{"model": "sound classifier", "time_shift_ms": 50, "n_mels": 80, "input": "log_mel", "norm": "batchnorm", "optimizer": "muon", "nesterov": true, "steps": 2900, "epochs": 7.1, "lr_schedule": "cosine"}
Rows from block 4, named by matrix and row number. Each number is 500 + 40 x the weight over its row's rms, rounded and kept within 0 to 999. All counts start at 0. Numbers have three digits each. After the name is the row's rms in percent of the matrix's.
# conv: width-3 conv (model.blocks.4.conv.weight, 192x192x3), inputs 56-83, a 3 kernel for each
conv.38 099:469451483559482536512464496518556457513517517515602528441514502529549506568533462523533538442495496572517484591524526515509515503495485465546470545506521505511536513542473483507466537485473468512534467525491435460490518402491493588526580530506468521502
conv.39 103:491481502531492491510538539455477542512542480485498541525551516525468456488503464507500551486513485488580503526519556457574492543493611525494507513468513528464488450561447504501400486466500503505419461556460495525558509502538480512477475539468586498433
conv.40 097:474514497468506459495477508503530417520454478504470490508422520471483523465435451512450447478514464477489501530537534485501536456464504513435439558519463490442481520506559473438501511508487508526480498491428523474496557480524443492555460508512404475506
conv.41 101:505489510466491517487471548488547491532609433472574476409533465507484477485481471469499526447500482533524480451548565464509436442467490441512502550566529449549511467439441489525527502462493513493460438559509469523499496478436531461464504472484530420508
conv.42 102:513484515525439546455529509531515425484545522545521461483529494486572416454436591534451558490438473541511429565519479573461544534540502481533514519514591463445480574472444570448613469454581510489579526476525498576470472508543470527493517486512483481510
conv.43 089:413489495440481481500475508489396495511488411451565551519505447540515481520521499494548481519552507481502479481532471516484475502484439476487576579491484481484439484637512405429499478493414512483487484544538485482427536482379494545564549517563481556519
conv.44 093:494586503498513530508540515546483445539515493430589500571476474488491514519555451477568551487529456477521489440551513496552499496444506517469483513480476474484486586472467525515512459553496494500465555511514505499486467476515499438552489486427507447580
conv.45 096:501469504481441462517471529550510477507473542546529468525545520547471462467438541515455540509505435503479518507520585485479509494479509491540499491465523481460512460500459502453521452475571453457541463442521484514476577504496530404503483418556503501519
conv.46 095:462468439466487534496489589452610543465533503513520530475504525534530485508598512539502488504475508452427569454427412492511522455451512485514515559495542381449526558522447426520496483509473423462459528535523512496466533523489512519469517483445480509489
conv.47 099:535476514454563483529491508444464475514436492468491434538572475564530572506516460486458493561573478442482515482506534472516497462493575540515502487467476486539429573531486470480539438490452436504475469463472594479506527550492556453540522525519487470442
conv.48 098:507514483481509543466493505504444476542561436490436449445502534482493500514588502506496539529624460530502496485507476520450507462446565487516471448491457515500532504483522547492495538513490526447486538496446471528462478509515529533542481529443466522510
conv.49 100:485433484501544505554504482452436426551513505550515518410446565440481477410521466449475492511461462489518547504478588533444511525493548460499467505544501472477459535503503465470512494530517518464515495464479559540459596463494492492526385460455542530548
conv.50 104:525521470484445497505471465497493425474448620518459442553521591481514553507466529495536520499498478476551508495495501479600490525576466498581489481526469498398478436536500547520461482465487541505451502451452497492450519485489518436538485529505590462550
conv.51 094:515511546556549528466486484479481466547510531523497472535513572509508534492499522541529447504601518516512479515493490499491556533501526511465477507433498554600548526469457557456588482512570557516533548547435501485464559466487472469548463456447571482549
conv.52 094:503497501543488440472465507451433516530510497431558534521520483510521515520516530566522554510397529526491460486497491535523496545528456479476564450519512531491508486507476517537456501461492602441537510512520519538492482451516545521458601502471497529468
conv.53 099:485498457555476464491469534503539576530485560518490526504471470502514460477486509461491478461466548471526497517543494443488474489487467514462513460476501486541556476515512563481440563496457525464524502468518483510546520553454559476512490517534484438531
conv.54 095:503538475490496575535535481455464489476471562520460414448463441470436451497522511480486542529528503467541628453491484539595523509520510525501515503515511443421419470567501505576502519593558522483501418470577455544543495480544481485481493525507502501440
conv.55 104:483430520522508512503490514548573569462494504566491591445492452491509562480438410477473473445512481475502534561541497483516509493450411546490440456489481503463531484543529418468408495518461479481460526516519499454482517499495520534466576556478424542508
conv.56 101:516494489541544537519491487488484536508480530493452528447532607497512499430526575527467514546518559462541489423506498465509455531512414471501511473454576550501499494471444448442473508561602459567541518479478489471497502531412524492490522506495445419557
conv.57 102:527551526469441523534538442480526478585490504475437542527496526502503500520480493478487436528464492469481478484425497506526531507455482515489520477535501551529443435554521484688498469483547489471565497475492559525458630508516490482486473474529458586463
conv.58 096:530468506485535422512550523476466513497450557511517523466539469535516532416493483584462520475505480531559554546520473530466491373423470548558491444450443452463473519506530416473407445455512531485496501460517504465505533531418525489500516484489472425481
conv.59 102:541534546515503582542540476457471493481450385448498513475520493461494491502528466466546534468506462499452474470448540564526445500471520490532589509512496527466551466462517489540493505470528485509437448426507493447472614488443468510433450540526548472538
conv.60 101:578503504497538525477453494547517519453512484468475475520553529549438539557560524517506480517484458405450484479528431497469559548523519514464475430510500477495516527515441635466439493570513589499459468429444563543460456537523451492466559460451543451438
conv.61 103:510510453506525580511484596489517507520482517479476540533470446535549505451456533519498592517470448503480609566467479532442419474403440506535465502469491538552552534471500464500500527506516472473482446484380466539442566487495518487547548503500474512562
conv.62 101:404496532549461502525529439477424456479551485494528452481541436492473500499547508455477451450493583459509510534521466548535504565511486441494508433459435521468489468489542450552470482497565490481567488492470551460491459555578560519431491458495484501501
conv.63 097:488465478477481477536511432509536496450545485415418445486442456482527487493515472540521447563572495561498451491495507484507485528526471434527557558537509540534484522474491462468446449508451490475468452530482523519534485519458532533477455472499521491558
conv.64 100:490505504543539473484519467423538475414449515499513460445440542517482520446535496440528539496443472542566459521516459516497444479506507516470507504480569550465516526524441420556458503513472556438484494545472459502519546548480472529535500483496534560421
conv.65 107:540448446500438440500432444491534555548492503534533464497499567527511475483535511499528470530536480494474466538499435475472496499489493455566534514533594547437410462516590522526464463495513485463484556541442518587448474532524538518561547443543490486568
conv.66 102:463544601485536552479500498541483473449511554536439529482494517521458515493515464504498539467470606483458494460535500508550495497450487546418469518472531511458540540490413498506511472510523529525462500460615532555533468470505492546524505424568528522462
conv.67 105:541475512544476487466504524469521539536470464472495482531500477504500474567480473514480535588426443417536556520492544516552570521450537473476501507481552449550519490533437435594488561484463545506524434489503527551470479480503449495546471439503550471516
conv.68 098:477460597577475472501467531516460473474468454533497533569535431492504500521486560474421514494495473487575426469533584499563696419530564520481486492478441507530511529478408536469516529450461460535459462498505550465449545489571461494513416466551501502485
conv.69 098:554513477489526579573492480570545543562501481516458518512458517482485472527542471467513548563559577482452438507481463486517502502436523505529453503512529509508499457480465428565429526512544446491480520496496549457490538467397479463462476553518529490444
conv.70 099:521462463482532450516443468396438477470526537474402506467436466513477511480489510468484492525474441482498536433491481530515461490466479540509445494468470486537505545509501426492446511491508562513466528448486577457445447496561557485521516422472540492503
conv.71 098:469502476573517454460518516513521483489526483502542416484440532468462441508500456523473421484537495492438555442502485516462428485471423499451533500508415545474473420396455621449456506419519527466501563502559514440500466432461540472518521467579540496504
conv.72 097:488514500508476464458494537451494554598445521479523519475523490525505495579487485473438480403523496545524521588540504543421458525452423533463524599500544480438541507491445505525510541488500500511467483519517544528525499464507510557514513552482507451503
conv.73 102:529457539571450551475493547520522515511540535541416537564488466555502510478484465509522504552527447488489465501486525576457421474557429512526439505496416570481474541503468488503500496557469487456485485475450468454471511559590479483462483496447454449473
conv.74 097:561544561491557446514544530504471525514536574584523506421434412521475404485523501493510436530540506493494428502502406519476511441461500452542550488495468497513452461525448487550554534542478448496531493439492470559429491574486488484484474516535444526456
conv.75 100:479502507519487480467508452520464539509482523514508454521427554439472546431426492480562505438458454499530512541485476512470555543477471533566470517490497484462555488523509475565444523479449469518460445451536587539435406521430554466480544492555460480485
conv.76 102:510477476543505476426442500458483504548570431476503524455565554526465473520486472520531509453563565495474463459474519506519529426543468443491547450508569478552483485466513482458485487548515470505524509511463445462548412477583513485505512495458534486518
conv.77 102:488451477509544507556557556501516443451518549501404479472543502475570544433475522500394497493492468544567509451496518473418503473498526498517496566473469515616500564459489544510597452526534479501454511455471543501453563505568532473505491496497511518534
conv.78 101:438470488482511539538533525469493545512566502541461596470465615507475561493476525497546477562566416472467485501456540464506554502492493483451478424545483508634470461503470486496544502477496520561510515517542453473466442519476555528471464528455477557490
conv.79 101:541463463432521432483525486447460528517545433450507512513483490494497502505547458494456530506430514571509483612504455543496425541431507476489570457510462505480548458460474443487449482519490503518461428477567486486476486545453489476462399495485550478548
conv.80 099:495554456462461492538450437423490556511462507473475486439460569405526508522502465571454522499480478533496461474549520485566464488566459506458445486487498494507499526483438576525468514507490541492538454503475435498467529473415476511469524542449517408562
conv.81 106:530486497523482528532395495547509544436470438482521477518492460475416532495466495463518563570486475493494524467475528538493522508512461527495487480466442527492494545522471447559587561464481465466510455550501534486514487509413485448469511528483475479557
conv.82 103:494558478486530488498558532570395495535522535530525451522518507545544421510509444502549480507473522523506485470490551536532499551440451446462525489511532451565579526499436558480442512546438472457510481495515511463475507511517518535486475568481510527537
conv.83 099:481474497527541534395491503499554523453542600513611517472451481499479508519479495482517643544486486482540494553486479447527489477468498451464434476544537515552529493476446501505515465573486540521537559615554518523464526493492467477446519496521530542496
conv.84 096:554440508505478456537523507499501465503521471535583413496528507550531486534516491464496474477544446566498466434488524521479558495474456442495552518478494530513507522480461420554465534516489548521486518513508508534556587458486515446466487509500587507490
conv.85 097:468470614531469576476521488473490576482429471587521456534429496515542471469507481552541511521449547538477482460472501496512476550562527506500470499556493447511443522503512441495524519551558470508505503512451479465504407496539423470557455444546461472579
conv.86 104:510468492537484470461510439489474552531541471520489482467517509479444465380495555482416547499505484511470501463501483520558506447596525446489487536447452479503517503548479485500523458464548526510472515546521480525540491535501542468505499524480547517474
conv.87 103:467479517503587452505481485523446518477496533476508469518490471500433468467432446447428525507527481501621432519521519550512415518530539481575484528491460477512455434457496471542526506490470506517476567500572545532534491452492519476514554543560536466602
conv.88 104:538483444481554482511466499574482436482480507484488534450567441488475508480479530528470490570459485479568483440548547522498496496515543491539516463503504484496578536513478504510504497491512530507486484491475501555485524496483459482492495501455534512497
conv.89 101:531484477485486470508556514418529473598498418532376390512503485481517540542556477471479466588496512482483491552455520459417467529492458450512478525534425497528556504548528472485451488506403422543557542519537508527538459522483441518500554480487510467627
conv.90 100:532535472524579545464427459518476495513518528446551565521526462524497544484465493429478450436539465455503446470477469457468498523575544469473466500521515454493510489480477570423573550508489472444464509497519468538560485515427489527497471440467474556517
conv.91 103:539454480528449497523498511464467463682486456495497514594530463484464485506477531519532547458496452499494540400454431491475517399467511473505458458499467496549448481421518474516507541439533482460487563581533429506501555419530506458498521493459456531472
conv.92 098:473508551464569539461530513502538499503476439481577473511527530488460429483571536497489561455393516414491425468535412516466533439564511507528438526427402433519482559486492533544505463533522474543520485495508455546616489529442502478510538446446499545515
conv.93 097:536469526420486505484527572506577511481490500505514543460476516445478416520470579457505467432518509487534562478488530523521591431498490529525456458440469483505496479543506436441483502463503436486485488519551527511425427493454550448551503461531477508477
conv.94 090:502506500521465466453510428507491489496452465599506508500482508486379496529482476558519406498536447515551499474490537447416425565483438540518473541492493404446447421487430556507484486481494482537488475429488516463472458535518493427459537497489527499540
conv.95 102:465560563455470473434552552484474460497409503567477448436454539538499509480487511486461464521529530537455573506452475410504522452519469479544567562522538440528528505541494432533550494525458507589490461520524465472450540455554521540526417537496542545488
conv.96 106:528489493470529597569523471584524510502523471484495477515487459524462437472621582471498475490460570545466518462437542470524479497533471525478460499485521534517518521521484477535521433554617546510491516492494476491480490447510466525464505495447557532495
conv.97 100:471480465443472514524562529477477536518521387533488520453546512447386461528596496545483473487497499494454477420481495491499511502522566470524494439441528483479480486486479465487508500552507491498611471525463478511528505506484452420533512476488481549514
conv.98 099:471556519486493456517486478489519482510461537468549402468474488595535598500533423464540537549522485471544529454522601560542536505527492441460456467504514460470494532520509530535443513555460424493477593536488478554517458471478448521458533566466525515419
conv.99 098:488540530434441558517522440452559430537454535492497537524474569494511485533534515493499592548486499504566492490424478424603571481491498462489498517454573437509486497538569442532491466571552530590491444563482502555517516524599502512475492501513519576439
conv.100 100:536453528533564486531445480558498545575508482475446499450485492568598521485465452492429446504487409502510496470517507585488537479449454556501392490522469569545414502463485510498446528497518474548470503509531531494414647513523478523505476474503481478506
conv.101 097:524519460480452400477501541467430484496548474535454478562512523553506422516505462542440467549465471468531595580514528501488530525404420511499505531494439523481516491530515507493473485474415556536510482567510519462549460496529468509504545491513464448468
conv.102 105:517494493546581517547500512492470518445527479498572534477440502524508476537545545467518441454599453544540424479545497470483460477452495532451533442508543495463483545544497555504490521542504524496529468519461461455480575446496512455449542568454517489509
conv.103 099:572502497483508530508523543492474483468588451543509516423457545506519476455488529484531481525502562519522455542502487441495468478445600476497500531505490453476543454484428509488446479504494514539509550554535461495473534533559502508529495539516458364463
conv.104 100:488479513511521454480500524496432419499517584573499526512627455504476428525503517482468532492517505531538483493478440518493568396588471562483470571529481527527462567488462455518482474543517488520514541530477489518488447487534479490589476462518458512404
conv.105 095:480473530498582545514508491506427502501516544493472504497502598549566431490576524440515496443477461491478451492544495489443569549453584511472415518514577505496550471465513516684532502553520478445502474531446484528477440436561405476602402406527492496515
conv.106 099:503542553422473450520516525459471449463448516457506442561433580515517536570506490528484466529419491462507532538463423527516477513465483485478529469507548479459502490534489563488518507493469470548523534496591493528486471513497492561551524594580529510483
conv.107 103:474495521570462425482480484556539492531484491564593417492530511525502480473503525484527499441523448446551494478488502552532525504513520453519450516551594490400484477610495484554504542417536528481454513488506511558492468446582530503526504496483505533533
conv.108 103:495531507489440469513481494477530528478528496513520527471469524445427522533504438531468453537528495491470594507547527465506603605524588522541535543456435522532560485579539449560549517473468470509484508499455528517532486485455531478445511509442545545455
conv.109 108:490480494534427487445463511535503474525531516528469502499541457524502453547476547524499538535507488509447498529548464489455425559456489428514559518484439454513533498555506468530437542479421511533523497490537542463521529459555536484479469474500488571458
conv.110 097:513552546491531483475529533617563539444555545470509492531443503493534514498523516477485483501522477476477487471498570502443545516456520478459528514499488509469501466441451493499468482516495579512457516495492446502561490517562593526531550513477539517522
conv.111 103:510515500546556518480499525464473409540474416525508460573474560519430470477533512575486441457489494532505453519490433470531447543476444471538534534485514559511539467514473616412433537516521454511549536451472518449506509529505541503515465471528473460478
conv.112 101:513440475441566522535528441532592479511509450508512503523508517490477526510573570488472487530512562494584517468590461548535475535534459497487488578545496436547456490471434569499567498514477529514489512457539511514523541471450509555476528487478533485549
conv.113 097:497492531474471486468499487487522538434458486522500553518499450462525456410532491557501541496490458547517448546515475503481467499504517532455537514490515486575525486542531488461642450516466520516530494506532498534508468561539516514528526565577490492531
conv.114 100:479501530450541464498512508456495451509559458534458485443517439579518527505486524551484525512528409519470539483469533503527514454500506545431504522489510440534556559406544584478504568543466503519417514497483455599504539490572526486424536528453504468492
conv.115 102:510515508504496490490451499553443506540530453477520512516499520446461537445516537526455514480541528531452495578553500496590446527555524473520561554520465537462491478485535442481551453472518489461516513527493544514529471451500476509510479471477471487560
conv.116 096:481548595475491475454554496529529496456461459472513537591524470555472470481539457518537494493506473545565457580477504450493589561509478491542456516496447489474449475552542470446574506466535531552415487484572487477492544459511525503485518503517478556534
conv.117 100:473516466477450444537514564461538534415512420464497512441526621474411470505446396470475431505477502485521482495506441561529503460566495556564531508519506491524527521500478527559445501502486540488494501561530496482456475613590499588473520469536515443501
conv.118 105:499537534526512422527544537461532489511470512523478527428437560472533572505514475527519463457457535476450470442501545396537558491530475547435454482485461501467491508427500499512534560512486459544477408469579507476468536509450533532419471526586493480493
conv.119 096:486489505576502478553473515521595410502530458465512429594499492527494461524486486493486542564502465478531504562483526534537473591512510477473541487436523589452494539537498468510584539551521500531447452498484529426485485579520496531520529494483456491480
conv.120 100:528428553513538509479462396482637475435452501536502555541497469408511538535555529556514513503555501508509476541560444432512497490526536501541498504484538500443529469467521496525425503620539531498478447457477537518532579532474519555532470480531457552416
conv.121 098:490498559519510435526469525428484559617459509491451568466492529574516511528570537487454465457453447528506535470444498507504507519475526476489548512507539511491549479482564490399604526461484525443504470501572509494504620511451482451535473507518543517541
conv.122 103:518539491557552462467573533432515441496512509501457435534545454511517455508516612517461527544412489527477561512478490422551575482529560458517485522495473541436483497480443496414556500453584463485457549497433515470529510475490534497459520465545537522476
conv.123 102:535556530526475535487505461491471497501499533531526512520529455508546550461544578618582563502500524486530452460496454448522527550455595505534471513494453533525508500458524519468500537511562531471508520502491510470568544483560391483563530548440548554416
conv.124 096:444465605400548471444464566522485550473492461474500520421454433419443458495470538481446516506465430525479433535491510485504437505541583534478528468458472541491509488408539512491462503586491474503527495515458533484493472425517465385538470434441468479473
conv.125 092:526554519536499471509500432482489458489505563567466494496532462525547574503538460643487522482448514478468540527499482535484521505524486457454494523525563519474563500448515454460441536500489480480474490520518448513488460511543472481472535444490505502480
conv.126 101:568478529492485423524464534558527467448471512521509444511531434441474457456484465527476518475510529495404471482470378535531480538497508553577499544554508481473522528484521578500515485485445470530498498491495497464468474526517540441440586513467544502501
conv.127 096:557467521559565467498482506481421520597532489509561474427496571479493521528518415507556487560539509544508486467558492526518491529472524560465527513547468558523472497564516533489506524543439505456503495542501510496529516546481491487479491571530533488495
conv.128 099:480445439506500473477564474444527554560492521538508399528522501493482455495530597481489552478511498495529491469450450490441451523527531437576580534487441479549502478497513537465476481481575502490528506514495477555480559497477490497440478413541516496412
conv.129 104:477527507469530402574485471536475547481524469461445503479433632536477530461548509518533532576458493525534519505439532482519494494499399556479485534515468512452510534579481474455519415495462521453516479389628490479505594539452487452424429472449533523515
conv.130 097:493515482512490442588510451477471587467408508489488497545462467558556522467469486455497384512530471495512452506509441546555407500524526500511548519523474577536529461492494408569428526506578461519572451493536499514570555502508491532477483513440486549582
conv.131 103:542514468486534508528558492493486517507528561470483433566481457585532465482535581449458485437521461441490531520485512473520523506465576550505473490539511489535555498503466430528508444519531496554493559503524489532515500519518429498478472447473501486529
conv.132 100:538527523454486476540521448517488495523457542496465446482537488489509489529515421501488452495504538499502494516473491424456455475457496576545510530448476486560508591485516474474513467449511465467516550523496508444499492478503497433498417525517543478586
conv.133 104:528512496560452424535474473469494632486425539540456562440575498540492529520499490476517484524448556514523443501449538524489543481506486520508555527555554527456447506449504534483446498482514460443487496488534489415527493508509486499555535538512408523482
conv.134 093:499494588480573520446457552484457483466548489495537558456503489516485496471491528489480532474430530470488443482452425458474583547524439455522516507582512520514529496501567464527440510535523491519537445485490475482477506497492517494484497557530510486541
conv.135 099:489489579498587570472429493559534483548526478469480483523494516429434487522551535508484537506519517491499393464498458467477492468457526501441408529459507475515498476498493497522601535520480527540558462473505461564529504529524426491492486520548504555476
conv.136 099:485557475520489491486484498506449492457443552468512475563562481508478470540412572437581470503446451465461544514577437457490490553602555515529552501551494469495497497530519430689423522480594516510481488471503549473564496516481521496550501514521543516522
conv.137 102:553456504529452401524566497484543489443584511509523491509529391496486547467518461519453505504469542493536518525552469513471478492544416511500533426542527549480460498444520442515550457563499500482514522470474563499533508521514451541509433472403546504476
conv.138 096:490448513463424440460460524499568521465500509522522515458513507555495430530522557492483540544461537545500586511562539493488513549517458534454536496489481449510463542515523512503503471579523534506503518516507464464461419480472516536469494410500600525513
conv.139 097:467547571520448466502503480530481502490514508469481531525407559487545495488515437515524505498509537466496514454513471507501463581484474545539511457469496541483471473499528476478623499544479552487527502512561450464527551494436408446474493544497480433507
conv.140 095:468462472504500520513524508516505445494560502507526514504509423446468526606543573492497503475432406511537526509467435488511429520456477524500546495505530485514461567499447487475451530494473456455514528463482425489443522462590497510507557493498530478476
conv.141 098:458509505493509479485514476444481486560478549443437503505496472577441502457486493492525493505492456465507454507501503511513453552594471487478461509535537546491494476502527559412459537500532490498478518469481536490540473538579482544424450450548521523479
conv.142 101:467475459532465480472489512511671479503468519459493451456500474540523515585499445499479487423516573480469435499541563478486388495471515459459517500492468493520640564542432498476436516521475472504474491483496493494459491527501545508492522489538471559476
conv.143 099:507523490534470489494557465465566492506548487480441484459503502465469399491511483496368475494565509503508481486460533465557498515399472494596501465549471515522492556485478549415532495503502490522547516469536508461478472564435413532433465532508495469484
conv.144 108:452500497526544415516538476510535465538355479505454505484484519539473467487521396517439484529523498462503516469439536438486462464446549450495532510461483560604451493464409458531498483455459521517470492511493533499488454487494487473552485519516484524499
conv.145 104:399512512536557505449540561453489533565472466469532523460457454514520531466543563544461460560535527495463545517440483547601517510503467469482479499487434512533448483459540489521477478451568454571478514513539514523381477537531492529548534509536417504546
conv.146 100:522517554399430525453472602411470545453574459465570474473488500476527487470538497568502458507557457525508485508530468446502547487483560502505483477492472455535576466513446508483480532474458495458516472458495485500566504450437522543547494568514489492567
conv.147 102:472466460568482530502459476478463454470482446523494475416433543527456463444536498498440492495499466471464530482471550519535468523525478458491507470483500559574495453493480443468480563474508481526469506458433512526562406471582500484557496509537471471600
conv.148 102:552452507441516588525439441458531508489554460490506467463474468441548548478579413468494471523572432499542532465500570470524465517567516535459422492496461394462556568493473553490487470539506474557533518507451525464464473534555508491435482488445498446515
conv.149 095:515457547461494478468518460554432478485552496492485459446525503476524516456494493500496520539513439462467397595508417476494587522559586452497463480577539517490428517510425506479515489484535472506552527481517502514521456478464453497486470472541436509449
conv.150 103:492461558480490469490481543504490527602431466557496458491505497546528472556481473446451486512521399522524469487474519450462544384488548524532487460528525499511533499478477493562534438483518445520512469550464459456479529455546502508540576490442410566552
conv.151 096:440510496409458469537486500506512461473472541533507485568496538495463480522481521612553483516470544545473430473481483480520447439564462468501507505530537552541550536505597495474452498465520538493464509537415484501579551493518491468483523518486555492553
conv.152 101:536524464487557570419517444441542542471506542494454515471562496449524503460468446531471550470533492486475546510498532475508516508563466457507456451492484490541491496511509541410543499593504487470526487466525467547561559395472455480571460462485404507486
conv.153 106:482479481518541440504450516566481408449509573452446550535468523452513494471496530465542532557473508552512551570499459478424517494569472502517445486475454528505521525452512469504449513519529471543482487488434505494533446525457495453475545467499505560565
conv.154 094:438490504556521502500529542478504498486484437572505437473453480495493485507445445531550482525461490567511471457533482546487469560541504527445488515503494523526515515516534501664488585548573586474511493521501564525598404512573532467497584438471480521559
conv.155 103:518466533444555510503499439446566476472466647542476434534522461492438595437490502524514467463513496511500498460559455477410473481624485545507488543463439506523507467464488465472513514510491549530432517450443455563522539487479477445601560465528491454472
conv.156 098:505535499508544509521569456522500462501483613514505492507505501494556526520504505478477478482512462469520550393504493485482530555542467494505499536459453510521453528493466514421423507487472540501535494488527508476525583553522558508509506489484570502410
conv.157 099:516504500472570494552466464501504521515444488521516427438515508495510449457540470592473533535500524468510527455517505512532479501505460570493470539477472487521455492516518570492539548439570561519462515466391480545477495468500538456525498503464522525573
conv.158 099:484448498480511508556476504481463553607531429463501484534530529522544587538514455535567519486436520547474465507503526551436557463472563469536452502474494523535498542489501528617445435568429451501520465534478419446524579540473460422508455433386435425442
conv.159 103:519530518526476557507542490491474499529503462525475527464560464525479511446483474531525558529469508468517531573459489503460524535471562482536514500526506520457536519478525553474503529477503497467469491520486473549519466572456501497490517512532492540521
conv.160 099:491544479467476588507505485438479546479528517499461501556571507455469427503499574504514460504527512425492468573592574519522477496476478493490446531509528490461466572514534453534463530546544531546424438444500527490476464526477546466512525484386497445528
conv.161 101:531465510500519492525513535507406559474509521530467510520535476506514516510466447482520530503540493558563550561557572501457430495454499509482436498549552492546506503503478441465493542511523462467480543524476529456472488479498473578539491507484604499490
conv.162 100:529481445466468558471577563450520529468452462540525484411531515517488468498447444511492523514421522465517474467494448536513403453391428456496570469510568468540566487496445452445484466522509471455581559508519497452442524491573472549518554461444465453517
conv.163 100:472526504548490490576497499512551523418445536488477555525457472507450545467498527481552570412541486556498520521510438567536502455556447489534500579565511561440398470492523473547525477591463489517471527493493427552463584469515563544428457431496523525463
conv.164 097:513481471538530482475536498435444446492512466566519510475503487519515515558462500493639482466528478574513492494506519535487473482519552459524566451525485485522514549484522528592573628464473534508530525530552457449548468477554498437535487526501469516513
conv.165 106:470559500526444479471509520571494399540481495523519507441626484496493501466500502505478596451480503530480512526493570471632534507474430439555572495519546487506574544473474507550512521517501497498528474552562540425473461496537531494444482503487546458448
conv.166 093:491550538510467531519492514527470487544503491541480572471496489482475447520439494540503529504534484521504529495488527473520532485516483504486536579525484464522501512429436565453488499439529473475487558497514476560551493556502523534493541529501563469510
conv.167 100:497526437486555505464503492485503494449564487418481486468464503455465549577464397538515466490518451451508520496543403515435410563485478477517520444495488473473617454481446555510500520512513525509482527529522484541454442535451517475477514542533467519427
conv.168 095:468462438460391376458495581490535531548530508478512480532567552479516468567495509453534473467471549507502463420523458416452430470514483493483489499571492393508536522515507500484450569517552478479493533507463431507419489497433464517567568531492507520451
conv.169 104:503494483503563429493425480456471555538546578492474560547486500476506497444552511497466536536461485466477506497535442487487501497504559470496554396486613451532494496481494533485603533491440460510553499403464513578489438577527509497469497504568507485503
conv.170 104:510508484460558618517504501474424534567497488533495506481515517475531628480468503447467505534514506515499441483475475509476465504546520483522468465544488466476545539503407489482560514507486469514545535540531530544514488467523476520531490505418458445559
conv.171 105:506494441490526484490527518564522493540475461473532510557519530490498481544448519474603518490499511547584519533541564473544530460496472536481544487568494508496556511481508447543509533536526445501495491566489534513421514430498518555490455501485469470560
conv.172 102:515484511577489498532515542444497509488471497603542555532551499564475410501503451589476513529426440470505457491504458460470496471473485441449502527544588560467467516501549562518511465447480509512452432445411457468434535480529481415521581469497552539522
conv.173 089:479502531480487497444475447535520488426571509463577444413463457515547492519512453483511514492502468505484452516502516539469482461557525507482492498570495472476439488516475485589466508419465498545520495497424483549570479511523448488535514572475436531518
conv.174 103:470448518478529510490525487495506479515482501480487561580533449523519472494532493562486498451513450561530502475474444458458500547484483530518441472541483564543593442456428416437467459492549558555485483530538462485552612531528487486519607502494576516571
conv.175 109:505611629542420495494571505496530418483472457495474458539560551501463417525525465521480471467522558509454580491502454442601591495518527461404465469475462529473547511487477484451595490530559485509552490550584447478555504500535495520484474477517560469448
conv.176 107:503548453445488460497483480521484501471588510461470501585511412468501513477454527563476457460485545491512497503478444434447506508542598539505466550521515448465487533524462548622515482459503488499463477552547501425583511454556516517530485432460579530499
conv.177 099:565506552512574505492491552517464516469509455489480526517471573465558536475546517470571518484532577539571523524416476514485517480425588521486555513500531503519538515544524452447473535519532498477490525537526530464532507540481492540452442482521491469475
conv.178 097:538517445513494513507517518391489422527532513556428477414435521512500495469445487481463555509531561509517541431467463520552559473448517532472589533501558418430542489517491468537448527511518536492529478470544532503481495499585558534471522486533594561460
conv.179 105:481471579473514513511559549594445479494435494517510558565402465447540567516452475510471498486460497487476512462480505454554507511539437559545504522466487454550516527447483493494511532526428523536510462531552505496523570399472534485476429512558510530515
conv.180 099:533496519583466402523485460531541512566479492527485498500465539565520502471550466549565474562515437474419483475451621497482605545565438507460517531478443485461520471509501485562563502470504510583463445505567515467451472501565513485449507505519511555466
conv.181 097:555484427472444433506571479471498578488496525500457467475500550467513562508485558467467458526497543501528456447485445581550520511561490508535535534526527567469456515528537530522498492587553441518489462474487490539481495481474528479518420423516520502420
conv.182 101:479531539560478438537479417467440546440448603426531529456516543503480480508486595556485509546482496476495553489460507485475572518540569546561415466492477593466415460589564560408536542504417510555508532496428509554518516543494557522464462508480537517434
conv.183 101:519466509504511534526486517474411491512430564478470550470526513523512498527550489510505437456469472536498478506453456456479475488495563495500522510505584470478554512533481488527615532473465448466455424541529502444503541459628476491472496474531542532464
conv.184 097:469496541581493545491451485516470406540456502487556507453473487525490462423539427528588448532499456522511504494428495595503540515483529494501468474512410497454482544492462419544499588485494509524520487479441472522480469519451493456490537454458456531498
conv.185 106:534481535537465496487432532505553519476525465508488608556459508460527475515499532524440478542465433564500491506460511566434566525560546512475489507483520499478413541518565581475518500502463498476534504467495479436512507535477498486588524526516544513434
conv.186 097:478474502444524467440450546481487486575501414529528442509495521493493484541558523459534559399424498496489458469556561510442508481511482463488464540523517473448548485475495522457489475433509541456458533501508462531522502510428596480506523454475473452492
conv.187 097:505527546543486472544537580487544496454449419438529445520491489553530515554492553505512446516510535524474482497546544541506525577488503509559501490490466503454478482530519528520586496477522546501510490477381448526453552507493542450490444504468494554555
conv.188 101:559566555509496512518624521453513515501535431490469504474516370424439476477524469548502503469513514470517577515472557479496491502571476485434481444460505498570546517491502590495555548526512430477448471511584516504490527518545488559557473529483505534589
conv.189 097:586511444442540550529503446477504486531501511512443487418553474470487539365447637473508511515505483488441480540567462517540496511501475459546532446447534508487508524488578449486501491484471475500518510485428440582525490524540441534494530558574422491520
conv.190 099:465522500529514503516521546505501468481582533446549535547608551512528502490566461482524544511546508588475460469467487461537519512546520494502509443518566487551493516464477557582473592571548502495543497502504554431491531579491494512513485558528511545468
conv.191 104:503438498494499542538466546530493505595537552504522516515443518500549473495492492424474508505496492538516563457476490442459482478499469531575495518546511531459506584542525489445596496476550514552484494506504470488591513478479489485503501463443532493476